From a checkpoint of a small encoder-decoder audio transcriber: batches of 128.
Rows from expert 31 of block 3 of the audio encoder, named by matrix and row number. Rows with one number belong to one neuron. Each number is 500 + 40 x the weight over the matrix's rms, rounded and kept within 0 to 999. All counts start at 0. Numbers have three digits each.
# up: expert up (encoder.blocks.3.mlp.up, 32x48x192), inputs 0-95
# down: expert down (encoder.blocks.3.mlp.down, 32x192x48, transposed), outputs 0-95
up.8:531569490493487551556474484564495528473489552487493497473472535426492488542506481520512470442543525534570440475505503503524478476570526546478494484456499508440477458518479534434491461478434561521562469573506514511418473488574506560514415510481525531525428547423435523461550529495492510359
down.8:509436566520489502478618490517547445505519515512550474502480500537524492528499486522523533477497477377440458424508487562500390523474518535507480465463476515443555546446548512528548652447553426484469509487503491466514479488480498518457505469479523510486562469464494487495505515423561432413
up.9:461479477496514478503479601534538428510600522424506465529482494427541524548465506630606465412533450505518524457569436453445488526490459516492528478462471512475528467376453500443552462433448509550472481612570507457441536516475518498421526488494497485506541538450448546598423466468476526470
down.9:493500473512546467536505525445553385459533540548513540455474495514572506529542470483501520535432501527498515443431505503500396488518479483445547497511424521451532500506478541568560522446581527482465476468507461578542479536530528454539507477506525489545565498467570475484556487396528423486
up.10:498496523520544553479519517531489564455470559476493514506517521542531462464543529534475490528533484482497495533485493521496427548445501544494551489437506505503494458496511462536482484551532484511510473492469527502533498461555484507492496522520502482536523456455474516492442442563494518467
down.10:454567518526466453556537530526484460515540446497520482520487507529419486494502474513499487455449479470526464605556506525447465543519489536548479495430531493568435502513530467496467519486493500532529485478544443507509544532458551558448486507524497502533485559540493459507489522480513468491
up.11:585544443498536509479555517481508504531496541520504426552475471395484512548441432476443478544514459540475476501409433511448450473499520492525481552505521473518519518565531515580511460546522501520460487512361519492519476493503446472536499508555548539556600574468426464480526564548516537414
down.11:498458463538482536475454508545514462483545494492517481513456491472540459491493501487510478407485420502516492509496526478543578505483516544523607531552460531469493515433573502458471457476511406495398495484470513507546460460532546525432508476467511496468444482458515564486507490454500424515
up.12:511538497478506488416503508474568520483457443504518441498495537472421520497512505529505525524444526462544461565517537509492471557441412462476462535480524468497548482458466526522486479449513498491514497529520490514524503473555461448490525491550496480501530526516498525530507552540519522499
down.12:506503451502487447488508480478472540523520570445615536436528513467465508461425509453470622488509440427532485532538476508411487470507556553565515529489567461375526519571486485465547466554574526505402484511515493528505456470438453504519473483617538534493505434462446484469452476468463558491
up.13:473562475534519529477516565532525453456517482515498509507517529501398448485375530511533446438474485526542426437517598505467481482466498438524522496527497596542425515485516434509550541510546448521482429530430522496495507556479499409516505470605421474552506488532514538498528530462525599516
down.13:495484471566466460483456491474666549512599512413489458536451492452452521494479504451540492487462476479485437507547500537591528485537435456506485517437511494462553529560456493506457613459519479595503511503551495502498483459482445484489511540512497572514536514478506472515513530530471524447
up.14:482527504522483465454497614468481518541543519522507424471511541483412461522524506468514516487522465540462521517504521506561510462463516536475473502480505507535484464473554440547490487573498515514497461488461592551555506521491538457443534530482510431410561515403480565616508473518535470489
down.14:508475479517498523563472492463547479471428483534468441509464523501458527528499529511489576563476470496493554512488561547520473445638463450482477422525541506560529487596482487443499532464486494547452532493504512504567479431523411417497508506569500489482489477481376503420506466552481499508
up.15:517461562451506502454520478548496569430513508482468513482472469562500498551524493518561527515489528443529473468572517505537446582507524553525518500448516449425486466458566475530533494519481452542568487526457442580487494459526578494496431524507494585555463464632496525446544525461393551453
down.15:439498487487500527368504507614532413506585479471493388557523509532512505515526475567512451408484501582487561460483463442531511527476507539435531407502510491582438520396490594471525606576461489468488539520394483566529475529509521448540473529485507573566558516564430505514422461531495384497
up.16:562503524475544394487415549477512541556503502523451421486516535545519418550453500441530520414519547518492557543585531421566491402527595532493472463621537476491493433488538303508558407498459504502507435519440529524484517534469623453461544534437514404489460484504557538541541516525533522626
down.16:426382419470546604525495375382614523401458481507541505499493502430527535398510572511549501588447474430414522406459530514523524541496532554459482509435407426529553575417517531548514511515564508472483473499544466566516590499455355493507495482539501577553576512483516464414520518496526542531
up.17:501462544486577457489514485507506508558451525550491403476565508527501467489532466485565523523480564526462506565505496416560526498497518549550509446472514405479526423463540469548514483505406539531571508604491517524538565542498575535449514484400526416454489514576472518486496442479535433504
down.17:455516497461514585616503448461519510417466424536488532442501496459500467509443496500539569530531522490546615464534451511457448520491451491495461505535445493519490535459537501510490586480484561477462475467565461512515529486509473515516443493563578505570525503492474494392470509475530587581
up.18:446408473546520572494490429570421527522574478451411413546560495574505550458483463494467496420481537406390587565645644492506534449528483490470462480444469484433504501463550444514560592507443524563545557447548457478445546480443511543422453437480546553513556458544545535476517456547441487465
down.18:467483434470571505460532578537532509516538448536596543506442513489510549566473563510641542465505465526518459436453387446501508477484438498454475480395521506458569488521439466542574525449463525446514411498493470493534509516523423607513452488564524542491602520531515529508448514470455452465
up.19:502498489500503503474494528489487492492464493504477506472482477463493513488506521521534472466476516539499515477469488489541506508505485536509505504487506508531530496511521501491505527543514501484513506499491512491492474498475517509485488475524472487496493503514493500502520484486533526486
down.19:517490492495479478495540502502503490502471516514514510483482483509518564481471523501509493475479496486502545512477496490536492509504473513487519530489492520498520484497496494492477529522480473521492488519537488507505481497514499547473472478498489494540516468514514486487492507484512502523
up.20:408467439578473498566449495434547497520562482472499511485497541582497567506587463524485498542452498462515545539529478556543486508504470497476459530492500484462535522472491411461467522581586487468451480412357503545509434495468481490540470478447459540539467455479517429520475552546478429551
down.20:533455524538520513513502436537503490483578528564503503479512455447452555558442467615498554474529508569499440475523496391496421476543470632387508482478549527546512497542510496428484521566407526501514491585540566501500545404551525459486465499435466473498478513462401495543455457502498455492
up.21:442492495499513514491551539553509443532466483515551495442486553490522457564479467514443476560490572567483501448434486500478481453473571456533550452522456454546557525564500500533511519498412501474518503481497580506503496492524504517471488497474519493545467543524451495493530506476435545536
down.21:496490532523494493487446545594546449503452492509529518540507467507564469477497535459483525371486477438500495482441543485512561459501456509426480497497534552452512495487481474453537482513450527500479486571514485467512479499510515482434569479477487538517505555501467531597492519381506550500
up.22:473493533562546564531449627532426485568589455526505524567535569462465405492423477495535467408517550530587550582617559434422595412449573527485378436592464536482531424494555374425555451585407508515411505461511601503507570473475544507396524534468491405504495490479496534549453533480513490598
down.22:443458455497483521564470442412646524440465530473498353590456500515452582521540661513396610625455438453423408438485483529586443529528376550479479477449458459530468556561546481521480440406555493479536499483520457489581471584499473460505544553513474509488596496515582478485536515537405586442
up.23:485484494461488556458474401506536524556498429493566450507520565470465529567435505496432429477423485514461414488426549465458516568427452481567498528505464552479417562548488465546496519570468494459540580491479561460520461510524517487451465477429490511495437517435485525391517530459425403525
down.23:531548475569576410402548528583379503542507477545485553510523434478564472547431436467478451450507512510572487534491482384510519464554429482453467423563557487514475432529531433508470475558486510513477458523415520472462585572488539529571561559460451484466532634620521510557490484519542584445
up.24:429472492492405515461557483473461529437477498442457472507535500407563512515545539502492430490547448478440555533456476469547508487486582514614509505476484480516529528478514494542536524437563500562480469524501549462498468476471548504549403507477578448521474487433498459417513495514539480555
down.24:453481513577466480500491492516406510508516485533461540488524526542488506488458472552479560567516438486475527503518499545434499436571563494491432516516569506549527485467416531458601521470536496516527468436491493517459480468457484522501457463506523455462511481502548468521496413513468483496
up.25:490471507518508504451524519489520522494514504466532459467457527494488477521475504487492554485489487571502528507535511487522523459523486527540542538495499494482494455550489458522484478505490500514510494506517466470486572532474467492490510510532503473478499510487514524523497496540533510494
down.25:559486483525453527569470498516532467490502506482489519500468439515478495518445515478539459510500549443497558512533559540522565504474444467512516489507496510554484492531502520508520466509466494526481519459482541497481464498486503495541508474477509507529546460505559462505484531453521557543
up.26:458470468464480480442488492517448545543486452497463481528509501507556505497498487496502505539530491470570565481546528514461520462487480492500496528533561513459515528481503476536497550513491458447470502504558508502532489520456531465568494474445509474470548426489506583475479531521465543493
down.26:538478532472562524480526514521498449503487521500509460482523499432503536476499533456504479546487499563432484475482498526514488469497460432487480488492485476511507505473545506521585442514503534474516530474491503461501511499513496519518439489469520480465475521521518482550594557542476500545
up.27:493469504534494537499526493459577470503486555482473542531473511448442523500524480553550527488443438441580584406480559550551470520528452456502494497472475474410555565429555499573533432393498546461492472581530473531565552442459511468548533522514519553523526569562478488493488493498533518487
down.27:454520517482586538572482490507576447460517506497571518526491510494538493532485551565503514478553496453483538520507472503589545507489509516525484474510446457519459576465481468528501473492457507490468505499540447523476510456515423533498432543481576475448426514522461503543438479484457518529
up.28:511483527478530451501562529494484493526518493513462480518494471516469536482528488496517464523443551501479534513502503472490506507567456490543499495514520505471483505455460486472438487488521489486516495489488482508521516487488440503531502537438499527520480488550504519481504474471450446453
down.28:488506529540534518512533488473529488508488468530490487501482500550527489495528464479493563485498487459509483534497503462466509542490516442490462519549536509460472583517480462538531502443501476471492455517487466476523479503495477519537450522539507504527515474510527487501524512466457521495
up.29:508522485514582573491500497537473481412542468457538489544456512487468486467475499569571507478511579479536503551615477471490403458533460502537510508474562475455461503397484434491493541530456578536437489517500566522511519435486463520476487513462580433514439573490488512435467482501481504540
down.29:468450475436517490472491499481525502448516484459536525463409530566551538489504552447519489476531467507485524501475425519468480464517460504466490504417501497476585483517473473449550530433554507469398559510512481479452473432505540530477465547512502548549514437461543501499499441431510523482
up.30:458532437518529439480578550533574517531505356454467540496542421443481561612434536463477411382409418507455490461497503435558590536496566501520509526509471527499481517511487553540454530484492505612571458478551331428424500525517380536428487540550607510615470547559529492441525515419509402478
down.30:513599549529528343514539639606429531601546498452483522465546412385575363560434393482377495419498478432598486563504550479439571525497464445553538528506491587511481496552460483500470465506501540488549378526428608497472593467478596506473616536452551541479454441547374525593510465387592438487
up.31:461546486500460471506457491476465519521455528416504478524550448529507481527507510514519508478516467452519522494449558441550491498476499498447433545512492493574469445567498482546489515565538481571474546429570452511484539507441512531512540528497491486465543432572484499520468457495514585467
down.31:539530468493460472491517430477470486499512468536422522465572496559596495512427494542478502485477517485491522480457516508530520572413541547528475481433447452452458457564481530500530530515529504466559504469475466530465487525509499515518553474408483536543414469562473545419531478522432562543
up.32:528472521549594450527442437467542532542512534453515460439563539603606474514528423522473539543486497491508595464530546490508526472550576562460532446481481429496561464538535476426509577519399496492561527518466400403416589527494513583516568479399477489507541540509478550464489467524435452477
down.32:552486483524532586472494510492416525504560453556549464530536525479526508462478499533548519446526493406454473551509338434513434495434510547534524469409491528463502592489479467525597463465545489531513537442451484552482503492536425553500519452529505513561452485521433500490480441441521469502
up.33:486482505528486488445526513512500481513508466465509471497505485479482500526520460546494487506464542500491515535470523538493539518496521470504464502526519485504549500522515507498465478507506542500504471486505530511493507477497432489501519491554489498523490496490513491490502529514483476495
down.33:486493493493447500483529458512490493520484494508556525485491505470473495480516519477490503521507498476457518522500478504500493556490542500518506524493492517483507500515524555514473557444507484461552486431503485482496510451483449509499408466553530517496511507506498501505487498461556478501
up.34:510548508502467535519499480518499504497546488504543521551541544545523541461526489511487500481447588557504483511482487499491507595532489477516517539469545519500516345500420470393468581524436499555516468504463492448458547517529514505554520523424446540546505476538506503502498567525455483489
down.34:474540557509526439552556478498436515466576509453463489499589465545536501460405493454426472508523522407443512498546476503550576486452472455493528492445463456580562567546452521560469437477495537505566500517502504551490553498493586534558477508591471530538559456575483437504516508544459516482
up.35:495512492514504534513487509479425523520500515518518505474526495470515496529500465504524477511495490485472460476520548554504515532477493539526479463480509528495492486514525517551462476498485470503492511503443512520465485536528534482489466518468483537530506508472479483482490514484516524493
down.35:499542497503468451546514475511449516529494506508522511481511505539530510474530524479500497492474524524488508519489494509536502530462484485515527482486498552525518514521437525490470460490444521476496472529498417511503461524498463481487525465509556500547464492511520466509521472530507508509
up.36:492526488497494506414516518496504499514439503519562492483542476552463475537493516547514507509474445460507478480543497518467516498554450483490532510477525507429623474501456493480490494500486451489534490577494538484486534486459410517528499529515512517507570495505454486471409514501553586480
down.36:450531490498515469484506487490418571548501581492473478482523514499489495519484449455443543430467518369483553521536498485630556513495498576537495482441465532406523481493532503490536440537522461494453505425491521505545489561534459533529483569472484499495540538528447554588525509472532537531
up.37:509553577503461406582443476496508542545500475515408434496492524568416432470496490434536477499496464608491488415438555467551454534569523456530462513541484462527576473539531518509555507530511490495537537490476518537442474482445546507529515500470482470438492491446469493490520516592513497503
down.37:568476501466547525532478437474487557433469523559516411439489484500470549555509507537527496456528549439444538476518444479504539536531488514490503541459490490483522535466500467453573485501568543508475496433575512455498502494490490496566474487515463472502462516492536476410450524523416516589
up.38:512530495500425462441499508480519479400491477593520534526520455453538464518508531517509498470496522526507425494510488499487470451509469549547498448550481481468515525483412519468462455487487477530473464516462476547496523527561518499490498512540532533514526480525480485428413490485533533509
down.38:483518462488486469496512496512487461517489455514558545456531578516442524511560505510489493515484529508505557537510494505408507475468513509512506532512475519480482515480504507483489498521511494484537476505469489507500466492498467544487517462559499472557496471495563509506478453489537519514
up.39:496532573446491475492451511444493535498441458512499472561484596543520448570491455446525467524498458560555517516521508534598486420515481559500475490518470448457486409443541493535537485472509476540456520509523543486435486535482581475507486537423449500507431480464518534501521554537474623531
down.39:470452484549559549481464426439550452499460394533427454489509569509482503543499502550569480484513561471443555484482499542512482480523497450459477488448549492521502548529534541479598584484481489489480467509428555505587511510485433477509536540437505498466482501494519488503476513554556524525
up.40:493483520442460595535560418469526459533470489523506495452516456552584574467463544478461507551534458470427497412467486494486541519462480527492460501505459422461505487505542521526545591501497552498610597479584447456472507459523563502558476498490452474532435556532515483465467559457494500467
down.40:518522478464473470405467545522458515535464524533446539442511529492548440491568490528545424404548572514543604498497463427540531487494512489457553540512507490573523491462524506566537640531549540494475517498585425523391457494490527594562469437479459500554467479508388500544503478433551549497